{"model": "audio frame classifier", "dataset": "telephone keypad tones over noise or synthetic speech", "train_examples": 39062, "n_mels": 80, "hop_length": 160, "input": "log_mel", "spec_augment": true, "win_length": 512, "num_classes": 17, "output_stride": 2, "arch": "crnn", "norm": "batchnorm", "hidden_act": "mish", "depths": [1, 2, 2], "kernel_size": 5, "stem": "single", "widths": [96, 144, 208], "rnn_width": 192, "rnn": "lstm", "bidirectional": true, "rnn_residual": false, "rnn_layers": 6, "label_smoothing": 0.05, "optimizer": "muon", "muon_scale": "match_rms_adamw", "learning_rate": 0.0057, "momentum": 0.95, "nesterov": true, "orthogonalizer": "newton_schulz_5", "adamw_lr_other_params": 0.00076, "sam_rho": 0.05, "max_steps": 600, "batch_size": 48, "epochs": 0.7, "lr_schedule": "step", "warmup_steps": 30, "weight_decay": 0.3, "adamw_weight_decay_other_params": 0}
Rows from block 8, named by matrix and row number. Each number is 128 + 24 x the weight over its row's rms, rounded and kept within 0 to 255. All counts start at 0. After the name is the row's rms in percent of the matrix's.
# weight_ih_l0_reverse: LSTM input weights, backward direction (gates i, f, g, o stacked) (model.rnn.3.rnn.weight_ih_l0_reverse, 768x384), inputs 0-383
weight_ih_l0_reverse.619 103 [141 142 124 120 104 163 117 163 135 114 127 164 176 120 158 154 128 135 136 127 137 178  77 136 126 155 122  92 135 110 139 126 117 103 133 100 151 217 110 148 128 123 101 162 151 179 126 140 149 133  78 159 141 165 113 132 139 146 103 146 142 145 113 140 139 127 154 117 150 146 124 141 124 107 148 160 150 118 142 131 134 169 156 108  82 126 114 111 133 166 140 104  80 102 150  69 105 134 104 140 133 176 134 113  87 115 132 120 158 163 126 133 117 142 106 157 191  98 144  74 142 131  96 113 113 171 127 111 116 145 101 103 117 127 129 138 148 150 116 132 143 124 171 114 124 145 151 140  76 130 160 193  67  97 123  97 100 120 112 129 123 133  77 133 128  96 168 153 131 139 157 116 118 164 116 111 143 109 113 148 153 117 145 134 114 116 135 137 142 101 128 111 114 135  68 113 169 140 116 151 124 158 158  88 152 127 103 132 139 163 150 118  89  91 104 154 104 116 134 106 134 141 102 127 131 118 129 146 110  99  87 112 148 144 137  99 116 113 134 173 156 120 154 136 120  75 159  96  93 117 138 112 104 140 126 145 116 139 146  54 116 139  86 117 136 133 154 103 140 135 106 149 112 118  85 119 151 147 117 147 123 164 142 181 128 103 100 132 120 122 129 105 142 107 104 158 123 147 144 152 111 137 148 139 126 139 132 121 138  78 110 120 123 123 173 138 107 161 131 149 106 134 154 108 143 108 115 118 124 124 143 103 101 103 140 142 139 167 128 105 129 187  89 118 141  99 116  91 132 138 160 115 144  93 145 114 167  98  92 141 154 135 117 119 134 158 125  94 122 116  77  81 138 104 146  87 137 123  95 151 152 110 125 174]
weight_ih_l0_reverse.620 098 [126 114 129 158 143  83 108 166 138 123 126 150 135 142 132 127 164 131 140 123  90  79 142 152 114 174 151 124 133 119 161 146 106 153 118 116 116 109 123 124  91 113 102 168 137 142 116 162  67 122 110  90 131  92 177 122 151 134 140  99  99 137 114 144 116 131 106  85 182  88 153 126 112 129 157 109 170 100 118 131 165 113 144  98 139 148 117 125 137 126 142 116 115  85 129 202  81 164  98 199 114 156  84 131 110 110 151  79  99 143 148 103 100 160 143 152 116 134 158 142 126 135 178 127 164 113 151 118 116 125  98 114 127 119 148 156 110 158  97 118 136 122 120 107 130 123 121 119 163 131 144 143 151 112  85  83 144 157 164 111  92 154  99 164 143 133 163  86 164 148 139 113 127 153 144 141  72 129 126 119 176  98 134 140 119 129 135 115 141 153 133 146 176 146 150 160 122 101 118 131 110 132 165 142 103 118 142 108 121 139 127 108  91 126 123 146 116  97 140 149  85 164 121 135 120 104 108 149 114 104 131  83  92 133 112 145 157 118  74 153 103 176 118 117 148 135 130 166 130 142 130 108 144 112 110 128 119 167  99 106 107 113 165 131 124 118 129 146 161 114 125 142 143  99 148  85 130 144 130  95 117 101 111 122 171 116 156 152  90 130 128 127  86 140 120 126 154 128 110 123 123 140 100  89 140  93 140 126  91  99 147 157 128 115 151 108  77 153 112 156 129 142 128 133  74 134 126  73 156 103 109 124 129 118 159 117 141 111 118 107 142  99 126 157 146 139 127 106 183 134 120 129 103 142 133 147 106 177  99 129 118 107 163 126 145 144 132 139 150  93 156 123 165 101 121 149 119 142 106 171 174  74 137 134]
weight_ih_l0_reverse.621 091 [143 142 145 145  82 119 134 144 110 131 108 124 121 166 126 130 137  88  86 116 118  86 146 122 114 119 131 157 112 153 146 131 144 120 116  84  81 121 135 120 165  95 130 118 163 148 104 141 124  93  97 179 107 137 135 117 126 168 171 194  75 110 164 133 129 156 136 133 147 137 102 126 141  85 141  82 137  99 138 124  95  81 112  89 170 105 133 131 181 150  92 156 130 134 129 142 107 152 111 145 121 121 101 119 124 153 102 158 129 119 145 119  85 112 147 116 148 123 117 140 130 151 165 133 141  79 129 125 139 113 140 134 152 116 138 121 116 130 132 129 116 146 131 113 139  82 134  91 136 141 106 142 165 101 156 134 133 157 140 133 111 146 156 138 126 155 130 167 130 104 134 118  96 184 137 138 166 107 158 145  75 111 107 114 127 154  91 133  97 128 103 133 104 143  66 109 128  72 155 121 135 152 117 155 154  93 131 124 130  95  89 135  86 116 139 150 135  96 156 130  95 103 136 137 145 139 149 154 156  92 205 111 186 169 102  95  97 152 137 116 112 123 125 133 128  66 159 119  98 123 150  77 141 155 142 124 116 126 156  83 126 139 115 160 119 135  87 133 129 119 116 135  96 127 130 142 138 133 145 144 140 117 145 141 122 127 126 158 110 178 103 139  92 104 121 132 129 100 122 139 139 149 115 110 152 120  88 128  79 132 121 121  67 120 128 137 102 143 145 168  89 137 161 154 127 139 127 148 151 173 119 117 141 161 106 188 129 138 125 111 138 138 131 162 140 100 126 138 113 108 118 124  72 122 153 135  93  74 152 174 127  95 167  91 142 107 107 148 157 151 108 128  94 123 138 130 154 111 151 147 135 119 136 101]
weight_ih_l0_reverse.622 098 [ 92 141 113 117 112 129 117 181 102  88 169 119 114 110 155 102 123 153 132 116 126 140 139 145 164 140 151 102 153 152 185  98 102 151 132 160  86 152 100 160  76 120 169  91 103 178 120 152 115  83 161 100 105 148 131 126 111 148 173  99 133  98 168 141 153 146 148 131 122 124 101 106 159 132 120 122 156 143 167 103 159 113 151 149 110 145 108  87 141 144 144 142 134 129 157 125 132  72  81 150  78 128 144 170 160 152 151 118 182 111 152 118 111  81 157 122 136 140 156 103  83 108 127 165 109 115 116 127  79 152 108  61 144 147 111 117 174  96 148 118 130 113 125 136 137 106 132 124 110  84 150 107 139 126 175 125 107 132 121 135 112 112 127 141 121 130 124 163  95 110 111 125 142 118 175 147 140 137 112 123 129 141 141 115 147  99 114 102 136  76 118  68 131 112 151 124 123 116 140 143  79 167 149 123 131 142 142 105 120 108 137 143 165 133 149 151 161 127  88 107  92 116 114 121 130 124 160 118 122 138 155 152 171 153 146  89 149 124 149 172 140 108 136 150  73 106 143 119 101 102 127 138  86 136 124 124 118 127 119  70 143 129 128 166 116 142 115 131  74 120 108 154  95 127 111 116 142 124 128 145 108 145  88 139 111  83 135 140 124 138 164 111 152 133 121 124 117 144 128 126 132 139 134  94 112 153 114 131 114 125 121 131 139 167 157  89 173 126 158 122  81  89 143 146 155 108 121 152 103 168 145 104  95 172 106  79 137 130 160 135 159 158 157 122 152 161 112 129 116 126 147 110 121 177 115 100 134 130 102 156 116 114 112 109 134 104 151 137 120 104 142  73 127 156 129 161 135 132 132 110 115 103 144  94]
weight_ih_l0_reverse.623 099 [135 102  96 129 183 156 146 108 149 109 148 103 143 141 126 163  94 157 131 111 124 117 104 156 119 147 120 108  81 123 103 133 149 161 132 134 148  91 144 119 136 172 101  99 121 135 125 158 114 100 101 124 137 141 176 129 134 103 145 140  98 100 165 132 143 103 161 127  75  94 140 134 133 101  98 112 143 115 154 141 118 100 158 142 108 125 123 108 118 142 100 150 136 139 140 149  99 106 108  83 131 156  66 104 175 101 144  81  87 152 117 130 139 124 117  93 120 123 111 103 134 104 125 152 124 117  92 134 112 173 176 129 130  95 146  82  76 163 131 156  87 104 157 143 112  76 175 148 127 138 119 147 162  99 119 121 125 134  83 105  85 162 123 143 129 141 135 127 112  97 108 123 120 125 141 190 128 143 139 103 116 161 137 115 129 168 118 124 162 126 116 141 130 156 152  86 115 120 122  96 116 102 123 132 160 120 131 159 118 156 117 106 149 141 178 126 126 128 149  87 154 115 115 121 117 121 138 112  96 164 153 155 131 105 126 163  88 142 110 186  95  99 138 101  96 127 148 148 131 122 105 154 146 139 142 132 122 181  98  79 122 115  98 127 144 139 138 158  97 173 126 160 115 168 150 153 120 154 114 111  82 145 146 144 105 111 145 130 163 132 137 156 161 145 156 140 111 142 117 154  99 131 135 124 140 130 148  92 111 116 112 135 126 136 130 110 102 159 108 141 116 118 119 181 153 104 137 149  99 146 102  93 155 140 144 105 157 134 139 124 147 144 136  84  93 130 122 120 114 146  78 140 161  64 141  91 182 132 128 159 135 150 101 150 123 116 161 121 102  92 131 157 181 140  86  89 137 168 104 113 121 120 112 146]
weight_ih_l0_reverse.624 100 [109 158 141 130  59 119 134 108 146 147 124 130 125 142 164 165 156 141 113 124 131 139 118 158 136  99 109  93 131 132 111 156 170 140 122  55 100 143 152 109  62 121 143 131 143 121 176 105 188 105  90 119 139 166 157 135 102 126 112 138 145 146  95  98 127 111 109 103 132 128 116 150 159 101 155 139  92 175 119 139 116 134 145 140 158 126 114 154  80 141  94  80 168 154 124 133 111 144 133 119 150 116 154 143 159 187 109 114  92 115 149 103 117 143 110 150 139 120  91 155 122 136 140  96 124  77 120 156 150 134 147 107  88 109  85  98  98 114 116 130 126 156 145 144 157 119 126 128 119  85  60 108 195 111 112 139 154 100 171 116 109 155 178 124 114 114 149  98  55 100 104 124 182 137 142 141 103 140 124 148 145 117 150 154 147 119 143 120 106 138 138 126 163 166 145 146 103  86 150 157 109 125 126  97 127 159  99  98 122 116 134 124 132 148 102 145 151 152 118 104  98 142 108 162 134 126  97 140 153 121 159 140 106 132  86 185 144  95 127 139 154  77 120  93  95 120 100  95 121 128 137 120 135 118 116 142  76 126 105  96 166 125 132 115 115 126 184 130 126 147 122 134 168 136 121 147 124 130 115 125 136 110  92 110  97 105 103 170 117 100 137 162 138 131 141 119 135 120 122 148 165 137 143  84 133 127 141 160  91 133 100 146 128  93 160 160 134 160 162 141 135 137 151 147  90 101 140 149 139 117 105 135 115 116 138 112 108 123 125 139 115  89 133 154  99 153 117 120 133 120 138 116 157 157 117 105 142 110 117 125 181 148 160 107 117 102 115 125 139 111 107 109 105 161 130 137 120 122 150 136  83 111 123 156]
weight_ih_l0_reverse.625 093 [123 108 113 146  99  90 122 161 161 119 105 146 141 170 117 135 144 137 104 113 106 125  97 150 109 165 157 112 154  64  90 173 132 111 104  91 163 132 124 140 128 119 135 130 143 136 121 150 110 102 148 157 159 134 124 100 122 126 134 153 145 144 134 162 142 146 119 126 122 159 149 160 204 145 108 106 142 135 150 159 101 154 127 104 120 121 106 130 113 108 164 139 130  95 120 145  98 128 130 123  96 114 115 124 154 111 118 110 130 121 101 115 125 152 152 142 151 126  77 128 144 118 135  88 114  97 155 114 123 132 183 122 118  96 113 113 132 111 121 118 134 115 127 102  91 106 113 124 139 148  91  76  82 129  92 146 171 134 155 136 101 113 115 161 117 108 148 119 153 135 101 132 149 140 100 140 118 126 147 141 106 128 176 180 140 188 123 134  83 161 131 114 130 163 152 108 124  99 105  85 128 145 114 126 152 128 150 107 158 125 127 118 128 113 123 125 146 148 114 104 132 125 117  79 106 141  99 137 141 160 170 132  98 147 156 141 136  71 152 122 171 101 171 129 141 110 144 134 105 110 135 121  92 114 131 125 102 139 161 150 122 106 145  99 134 141 172 147 131 133 130 112 129 135 138 139  95  98 122  79 166 146 129 165 148 148 150 148 109 133 113 111  85  72 133 113 135 143 149 116 100 104 108  60 171 166 135 111 138 112  61 144 115 111  51 105 114 124 121 114 119 153 142 176 125 130  99  97 137 165 146 137 182 106 119 136 125 160 144 103 130 119 138 152 172 105 110 108 127 136 171 124 114 119 100 117 120 175 107 139 142 103 127 136 139 160 210 154 127 116 112 101 120 130  76  86 118 135 118 154 137 142 169 150]
weight_ih_l0_reverse.626 103 [144 154 124 121  89 137 133 181 125 139 123 118 118 126 132 116 146 108 128 146 114  72 147 108  89  97 148 124 137 131 135  62 126 111 164 141 104  90 123 154 168 138 109 118  90 172 157 134  60 150 108 139 103 134 150 121 127 139 115 141 180  94 107 136 106 104 109  98 124 129 112 139  72 127 149 104  94 119 128 143  91 113 109 146 153 143  79 131 130 109 102 170  88 141 152 140 122 151 153 101  79 171 163 168 137 121 152 145 118  97 104 139 143 128 149 102  89 134 148 122  93 102 122 139 104  91 140 104  92 137 128 127 103 104 145 151 124 101 128 147 142 132 159 128 126 119 153 104  99  91 158  91 124  98 145 198 106 119 122 107 151 130 149 129  84 129 123 112 111 126 123 137 150 134 134 127 160 169 133 171  92 183  99 125 144 120  92  93 133 163 142 106 126 171 127  99 107 130 110 133 121 112 141 125 156 151 105 157 158 117 124 140 104 164 147 155  80 122 141 150 130 138 114 197 107 134 122 129 112 142 133 163 103 151 129 174 140 117 168 168 133 148 167 119 116 116 133 122 155 135 103 162 112 147 113 155 148 124 126 122 125 128 123  97 145 126  89 153 143 102 120 129 100 148 131 103 164 124 109 113 143 111 100 149 159 126 155 105  80  96 119 135 138 122  45 127 119 180  91 158 172 129 183 125 144 129 139 131 117 141 118 130  86 114 150 130 119 153 133 128 135 189 152 137 173 105 111 131 144 177  77 122 178 149 125 110 110 106 123 108 153 145 173 151 138 172 122 128 127 117 133 179 132 131 128 159 114 124 113 151 117 104 116 112 135 112 122 104 124 104 154 142 137 133 114 132 143 103 124 132 132 106 118 119]
weight_ih_l0_reverse.627 104 [ 79 118 147 181 139 108 153 145 110  95 121 107 174 136 171 107  91  99 108 119 161 134 142  87 150 128 195 122 166 121 104 146 148 158 122 124  81 103 119 152 143 124  97 117 130 134 136  96 159 106 135 134 127  97 105 113 102 125 134 157 121 106 123 120 165 112 131 117 123 177 158 124 117 138 110 137 111 124 145 153 118 110 112 136 134  95  70 150 140 125 140  85 165 155 126 135 114 147 123 125 121 112 119 148 110 124 141 163 107 138 131 107 144 139 106 111 135 132 129  86  80 140 159  99  98 107 113  83 135 145  83 133 118 171 142 143 120 156 149 109  75 142 123 120 121 106 142 104 120 142 115 137  99 134 128  96 129 165 128 131  95 119 125 158 150 134 164 121 127 128 132 126 181 122 173 164 124 137 102 111 170 114 147  99 127  96 148 122 108 156 155 153  58 134 145 144 173 158 148 139 126 124 134  93 168 134 155 162 134 155 156 126 111 140 138 114 127 137 147  98 186 107 134  94 138 127 131 146 137 102 156 146 107  97 130  65 151 132 131 152 104 123  87 128 170  75 143 151 128 111 161 104 103 137 118 158  96  81 102 153 123 143 158 127 139 151 167 129 138 109 168 149 196 124 135 127 137 138 127 132 149 180 167 141 122  91 141  87 108 107 115 110  73 143 116 135  68 102  93 156 112 102 148  95 106  99 149 106 134 110 100 133 139 140 128 131 112 111 123 103 111 124 145 124  87 104 147 134  88 111 128 130 163 153 137 122 138 149 136 108 118 113 114 135 108 141 148 106 119 173 152 126 119 136 150 175  82 136  96 138 173 122 125 101 149 126  93  79 108 122 132  92 163 138 137 137 136 145 108 158 119  95 113  94]
weight_ih_l0_reverse.628 103 [118 146 126 155 106  92 121  69 124  92 131 141 143 138 136 126 116 121 124 138 104 110 127 161 159 128 166 112 129 113 107 128 131 127 121 125  94 115 144 129 149 131  99 116 123 160 140 116 130 149 119 123 157 149 132 121  98 165 162 161 122 140 143  99 143 123 145  97 156  94 126 117  98 151 105 115  96 107 102  99 115 158 128 145  95 150 135 168 140 136 153  69 126 155 154 110 117 131 125 133 106 112 143 128 143 122 165 120 134 158  94 160 145 168 140  95 131  53 153 154  82 137 106 144 167  72 126 136 114 159 101 144 185 163 136 102 127 115 129 125 156 123  98 118 107  82  86 140 116 130 124 133  79 113 105 163  98 121 105 161 144 155 148 142 126 168 131 119 152 107 155 113 156 110 113 168 118 158 150 123 123  75 100 155 162 178 129 131  95 100  96 136 142 116 105 134 164 120 136 132 156  95 128 143 143  96 145 150 112 111 108  67 116  99 189  87 121 115 129 143 137 143  64 121 106  85 191  89 115  94 107 129 109 109 127 163  92  95 117 145 114 125 168 141 133 158 106 116 133 135 121 114 114 111 161 177 171 148 137 154 156 134 130 132 150 135 142 127 143 153 149 141 132  80 121 147 128 105 116 129 123 136 161  94 134 143 112 121 107 147 136 128 108 157 123 168 153 120  93 112 150 160 117 103  95 123 140 150 106 132 129 145 121 135 129  92 102 160 112 128  62 138 165 135 108 126  93 110 160 138 152 127 139 134 119 125 143 117 116 135 125 140  92 120 133 136  89  44 143  99 138 151 145 139 116 124 153  65 153 137 108 155 143 103  98 115 164 147 122 152 113 133 126 126 155 119 122 163 145 173 125 124 162 107]
weight_ih_l0_reverse.629 098 [126 151  91 120 134  71 129 125 147 113 115 102 134 116 180 131 156 131 100 133 142 108 122 115 145 164 132 155 132 148 142 130 139 124 130 146 146  86 131 123 135 127 104  66 126 146 137  52 135  94 111 153 148 126 137 114 117 127 111 138  99 149  85 142 146 149 123 116 123 103 107 103 104  96 122 142 150 148 124 143 150  97 110 131 116 139 128 102 164 130 128 133 128 130 133 147 118 130 129 139 162 158  89 121 133 175 104  96 146 135 143 160 135 143 151 111 142 121 142 113 166 160 110  75 166 134 149 130 136 114 154 169 106 121  88 143 100 126 104 117  85  88 148 122 108 102  74 150 145 132 176 117 171 142 140 156 130 140 150 130 137  95 173 157 110 103 132 145 124 134 110 118 144 146 156 112 112 100 109 123 131 144 130 109 165  60 128 150 115  99  90 120 123 111 151 157 180 102 184 107 150 150 116 131 102 110 121 110 138 135 152  83 104 102 120 140 107 158 131 127 150  98 124 128 125 131 165 148 113 130 129 125 118 164 117 135 144 108 156 130 148 114 155 140 105 162 137  98 125 109 119 142 131 157 128 137 114 113 134 114  83 125 148 113 136 133 122 123 118  91 125 124 153 109 147 146 153 127 116 187 113 134 127 123 125  97 140  82  93  53 122 201 140 110 158  80 137 169 147 109 136 146 157 123 124 119  79 117 115 100 169 147 121 140 153  86 105 121 169 159 126 128 172 111 152 125  96 134 123 101 138 117 122 172 109 122  82 138 166 121 135 119 143 136 136 175 118  60 119 177 137  72 141 157  89 187 118 109 149 140 131 139  83 136  91 182 165 155 109 137 155 113 134 172 139 123 124 110 113 136 131 125 104 117]
weight_ih_l0_reverse.630 101 [ 98 100 187 121  70  93 136  99 143 139 123 151 176 150  82 118 142 125 150 123 154 137 140 146 138 148 133 129 126 116 139 123  93 101 162 111 132 148 111 112 132  92 142 129 102 130  98 150 149 135 209 103  96 123 112 111 134 114 149 141 160 112 117 134  98 126 100  83 153 112 137 157 118 122 106 154 129  74 113  77 142 126 111  86 121 138 137 130 136 106 103 154 132 168 139 118 153 102 131 130 103 111 167 132 147 143 128 118 125 114 141 107 143 123 116 142  96 137 128 164 160 153 129 106 126 147 124 168 151 187 122 119 157 130 139 106 124 128 146 118 124  80 128 154 159  89 127 122 111 162  95 180  94 152 116 112  88 134 135 137 123 100 127  64 141 123 145 119 130 115 136 117 176  98 126 125 120 116 122 152 191 150 149 122 160 144 127 127 105 119 121 143 116  84 138 120 123 128 120 149 109 146 166  98 167 118 143  95 127 108 116 136 120 139 138 123 154  77 121 138 124  83  96 141 125 164 165 132 114 144 118 153 103 143 118 113 162 161 140 154 135 149 107 141 142 132 148 173 144 100 138  98 141 130 145 123 130  94 146 149  91 135 134 134  86 113 101 115 136 117 151 121 136 163 141 115 166 154 140 135 144  99 145 145 111  89 160 161 122  84 113 141 184 149 149 114 137 117 119  96 136 128 118 113 125 128 139 119 150 140 132 134 139 174 183  93 145 159 114 144 132  81 109 151 140 161 138  79 122 168 117 115  92 110 121  61 107 143 163 111 144 101 104 105 107  65 126 142 171 167 113 136 124 164 143 110 171  98 147  89 135 146 167 120 165 118 141 137 128 126 115 151  86 108 112 140 153 129  82 101 139 148 149  69]
weight_ih_l0_reverse.631 097 [122  89 136 152 107  80 101 176 174 120 160 146 111 103 139 168 123 129 160 131 149 169 107 155  92 126 144 129 149 142  96  88 130 141 139 103 134 133 135 169 141 131 152  81 134 109 146  94 120 127 161 151 167 115  42 209  91 119 133 137 102 126 119 132  76 132 102 122 143 140  96 100 159 135 115 100 143 149 147 161 111 122 109 160 141 131 142 170 150 173 114 110 126 172 123  99 115 137 151 120 102 107 151 135  87 140 149 119 197 112 132 168 140  96 149 169 159 140 109  93 154 132 127  94 133 107 136 119 132 139 139 104 151  94 136 116 131 121 162 147 172 116 101 143 100 128 113 118 143 123 146 118 135 152 150 137  97 126 155 132 130 107 181 116 146 156 138 125  93 141  97  85 118 118  94  94 141 134 172 138 149 114 104 150 147 102  92 110 155 131 179 130 108 126  94 135 145 113 115 145 117 163 123  98 150 107  99 131 148  91 132 120  97 128 158 146 135 118 134 103 150 113 155 104 159 116 161 124 127  93 160 107  73 119 144 151 135 116 160 118 111 111 149 143 124 165 141 140 114 129 116 109 116  99 115 115 125 147 120 138  79 129  77 145 126 134 120 145 128 118 147 142 132  85 111 128 115 134 112 135 121 123  82 124 153 104  95 148  98 145 100 122 136 132 102  82 134 111 153 106 115 177  93 131 155 117 131 140 139 121 162 139 144 129 126 139 168 150 159 166 120 143 140 128 142  86 160 112 130 159 121 105 125 195 133  93 117 103 116 153 110 125 141 113  96 102 108 131  97 126 109 113  97 127 109 101 153 123 128 108 107 151  99 104 126 123 133  68 130 118  84 159 167 137 164 129 128 147 121  74 126 161  99 124]
weight_ih_l0_reverse.632 102 [124  90 127 149 104  61 112  89 144 142 120 105 135 134 133 144 111 119  77 144 148 129 115 121 106  96 128 140 124 131 146 106 160 114 130 126 129 131 157 141 142 174 146 123 111 137 123 108 123 123 143 159 116 139 121 151 124 140 149 142 134 145  46 149 124 130 113 113 135  92 116 145 154 134 129 142 157 135 162 110 161 155 148  87  94  95 153 124 110 137 102 142 113 155 109 104 131  83 156 140 122 127 104 134 160 110 137 101  97 137 137 137 126  78 157 135 124 101 117 174  99 122 158 114  96 119 142 117 123 124 161 112 149 144 137 129 128 137 152 102 136 199 123  88 112 120 121 125 128  94 145 144 112 138  44  96 137 114 123 134 102 126 165 167 150  86 126 163 142 138 166 156 163 143 145 106 118 108 154 140 100 119 100 134  88 147 117 139 106 160 115 135 108 116 120 164 123 125 148  79 141 121 113 133 179 149 106 132 146 130 134  88 138  82 110 152 114 157  93  98  92 135 147 141 154 134 158 171 107 163 156 124 163 111 139 155 103 122 151 170 119 146 119 181 174 135 123 124  92 119 132  94 107  93 127 121  97  99 106 132 169 136  99 118 121 123 170 156 117 127 120 123 114 168  74 150  98 102 126 116 119 129 152 172 109 129 184 127 123 122 115 120 119 127 180 150 152 146  87 122 141 126 151 148  87 110 108 103 145 145 115 144 109 143 110 123 111 112  79 114 115 148 104 191 137 144 154 124 109 160 134 122 153 147  93 167 166 139 150 130 140  94 134 152 154 122  92 137 122 145 122 156 146 141 139 126 154  81 107  98 137 113 126  94 104 154 119 157 128 118 119 125 132 214 114 131 112 118  71 104 142 108 159 145]
weight_ih_l0_reverse.633 104 [127 135  86 114 114 138 111  85 138 123 105 129 145 133 108 125 151 155 120 142 102 171 138 143 134 120 141 111 114  93 117 149 114 116 142 127  91 126 118 147 173 150 158 111 158 133 150 146 152 123 146  91  97 135  99 118  93 126 143 118 105  89 109 103 196  97 152 116 140 133 121 141 102 108 113  96  91 194 150 154 115 164  72 144 134 137  73 120 125 141 178 106 156 164 162 106 118 160 117 158  68 121 128 168  98 139 159 100 108 110  86 124 157 140 148 151 121 133 117 133 108 168  75 107 108 124 137 138 109 115 105 124 142 109  88 159  99 127 126 134 157 113 134 137 154  90 115 135 145  93 137 119 148 150 131 132 139 124 111 138 124 141 136 160 144 133 138 141 132 127 114 145 107 109 114 116 144  94 185 129 143 133 107  87 139  86 116  80 138  99  96 161 141 137 139 124 138 147 154 111 148 142 147 125 161  95 137 132 149 148 117 144 129 107  99 145 162  96 126 134 171 120 144 101 143 203 118 117 134 120 148 178 100 108 138 116  99 164 158 156 128 135 143 121 131  85 150 105 139 129 124 114 121 130 161  92 114 137  97 127 135 151 132 148 111 117 131 146 138 104  62  97 117  89  90 115 117 109 134 134  98 117  96  83 132 111 138 111 128  93 115 126 150  87  93 161 166 105 110 175 113 114 192 156 121 150 150 131 130  84 145 142 145 142 141 105 113 171 107 115 108 181 146 126 163 140  95 143 139 119 124 105 144 133 166 156 120 121 112 122 147 118 138 103 119 115 163 135  78 130 119 150 175  98 134 134 185 121 123  93 160 129 128 105 114 110 110 159 139 123 136 112 150  88 121 101 137 149  79 160 138 176 144 117]
weight_ih_l0_reverse.634 102 [149 121 135 120 157 121 163 141  94 114 123 108 146  74  74  98 108 139 121 139 132 152 114 118 113 166 117 148 115 112 146 103 151 132 121 167 135  97 152 148 142 133 147 114 130  93  90 130 127 137 182 159 132 135 130 164 135 121 111 125 129 130 103  89 135 152 145 134 161  82 112 128 157 115 123 120 131  78 109  93 116 131 116 135 133 126 143 103  89 122 110 107 129 126 107 123 134 105 100 160 138 177 128 173 154 113 119 101 133 111 115 141 145 162 134 158 114 110 195 118 118 129 116 135 108  90 159 114 139 144 119 145 149 105 131 142  96  82 120 152 148 181  96 158 124 139 172 110 168 183 106 152  85 129 161  87  87 110 131 103 198 108  97  93 177 146 130 116 101 148 120 113 128 108 160 133 158 153 104 161  73 136 150 155 139 123 124 130 141 105 131 126 150 139  84 129 139 132 128 144 121 101 110 136 142 121  93 105 120 100 155 149 124 103 130 146 123 130 132 135 136 121  80 142 154 104 151  95 118 125 162  99 143 131 143 138 133  89  69 131 145 159 185 129 138 132  97 102 156 140 139 161 118 130 163 134 175 136 112 147 123 119 120 156 118 143 167 138 131 107 110 136 139  95 135  97 121 144 132 156 111 138 148 125 105 136 108 141 100  96 129 131 194 138 121 143 163  91 130 131 139 124 102 135 116 119 128 104 115 102 157 179 160 129 175 108 106  99  92 152 131 110 118 124 176 153 128 113  98 136 150 152 157 131 156 164 114 118 140 118 102 102 139 131 131 189 143  83 152 120  99 100 110  99 171 190 135 131 129 134  75 114 133 112 120 150 102 151 107 114 118 157 105  97 111  89 101 110 115 142  89 160 175 121]
weight_ih_l0_reverse.635 099 [145  81  66 108 123 126 132 141 112 120 131 147 100 120 142 142 119 143 163 128 107 120 125 163 117 152  97 141 118 125 145 111 133 151 134 124  96 150  85 148 140 152  95 132 151 109 121 118 127 141 125 118 146 117 130 131 131 110 165 114 175 111  87 160 155 140 147 125 112 189 120 109 133 116 137 128 129 122 131 120 139 138  85  84 130 125 131 151  98 131 120 135 155 118  97 122  95  80 156 153 109 128 156 121 152  96 110 121 134 147 175  80 169 116 122 153  79  87 105  93 117 129 145  90 163 129 131 102  58 102 141  90 138 103 159 128 163 102 126 118 143  98 120 160 103  84 123 121 148 142 147 105 152 124 180 118 132 163 112 124 150 134 120 121 133 147 123 133 114 136 129 135 111 131 150 116 101 145 110 124 110 164 143  92 129 105 106 133 149 154 134 150 128 125 128 119 146  79 106  70 127  85 141 138 130  99 126 128 127 113 108 117  94 147 119 153 100 120 126 103 174 120 111 116 164 135 151 154 160 147 119 128 160  84 126 138 101 133 133 120 112 107  73  86  98 136 170 140 156 142 105 138 134  88 110 118 124 115 180 117 149 148 124 137 153 154  98 149 148 121 130 106 151 139 145 142 125 115 147 129  92 107 101 170  90 129 127 164 129 119 104 122 146 107 169 105  89 173 111 124 143 178 148 158 158 102 120 125 105 127 157 127 134 129 148 197 163 116 176 170 112 141 153 110 122 150 166 127 119 109 113 127 173 163 149 121 114 102 154 134 140 105 164 130 150 121 133 141 174 154 169 130 120  88 104 149 118 156 145 184 125 123 155 153  90 105 120 155 115 198 120 101 129 171 160 120  65 146 133 112 155 111 119  91]
weight_ih_l0_reverse.636 101 [ 63 125 163 122  87 152 174 158 106 135 107 142 137 163 135 138 150 135 105 119 167 134 111 126 130 144 115 129 109  89 153 127 110  81 157 112 114  99 148 141 100 154 146 167 135 130 165 116 174 119 137 179 140 119 118 107 162 153 127 116 112 123 131 125 129 120  92 150 102 128 133 117 102 133 139 119 140 138 155 149 121 138  90 108 122  94 122 137 100  92 164 142  98 137 117 162  97 113 112 115 134 138 154 145  84 134 122 133 141 123 154 165 145 104  65 182 110 127 146 178 169 117 169 159 114 179 114 124  92 137 151 129 121 132 118  97 111 143 124 163 130  70 133 148 152 155 113 111 161 109 111 111 112 105 128 103 111 119 130 111  83 136 132 122 108 146 136 111 137 126 122 139 117  85 150 130 126 150 125 173 117 106 146 140 133 112 129  88  99 181 107 114 139 120 166 175 109 154  93 137 184 152  79 152 126 102 140 144 120 119 153 179 153 126 166 114 145 122 110 148 137 117 132 131 120 147  77 119 149 158 146 159 148 113 120 135 136 111 112 119 127 120  93 153 156 155 160 132 146 116 118 143 135 132 150 106 148 128 138  93  87 130 132 113 135 100 100 140 116 185 138 136 128 143 150 190 141 105 132  48  90 119 119 127 152  88 154 132 150 110 160 156 111 129 166 134 154 148  98  51 125 152 125 129 138 104  90 131 131 125 115 141 123 143 135 116  83  91 107 123 108 120 150 137 155 118 104  90 101 132 107 117 151 107 134  96 114  88 122 142 136  99 103 148 120 118  97 144  99 122 139 144 130 157 140 149 124  83  97 170 142 140 159  97 136 137 122  92 133 130 159 179 167 106 159 100 111 125 131  99 127 107  88 164]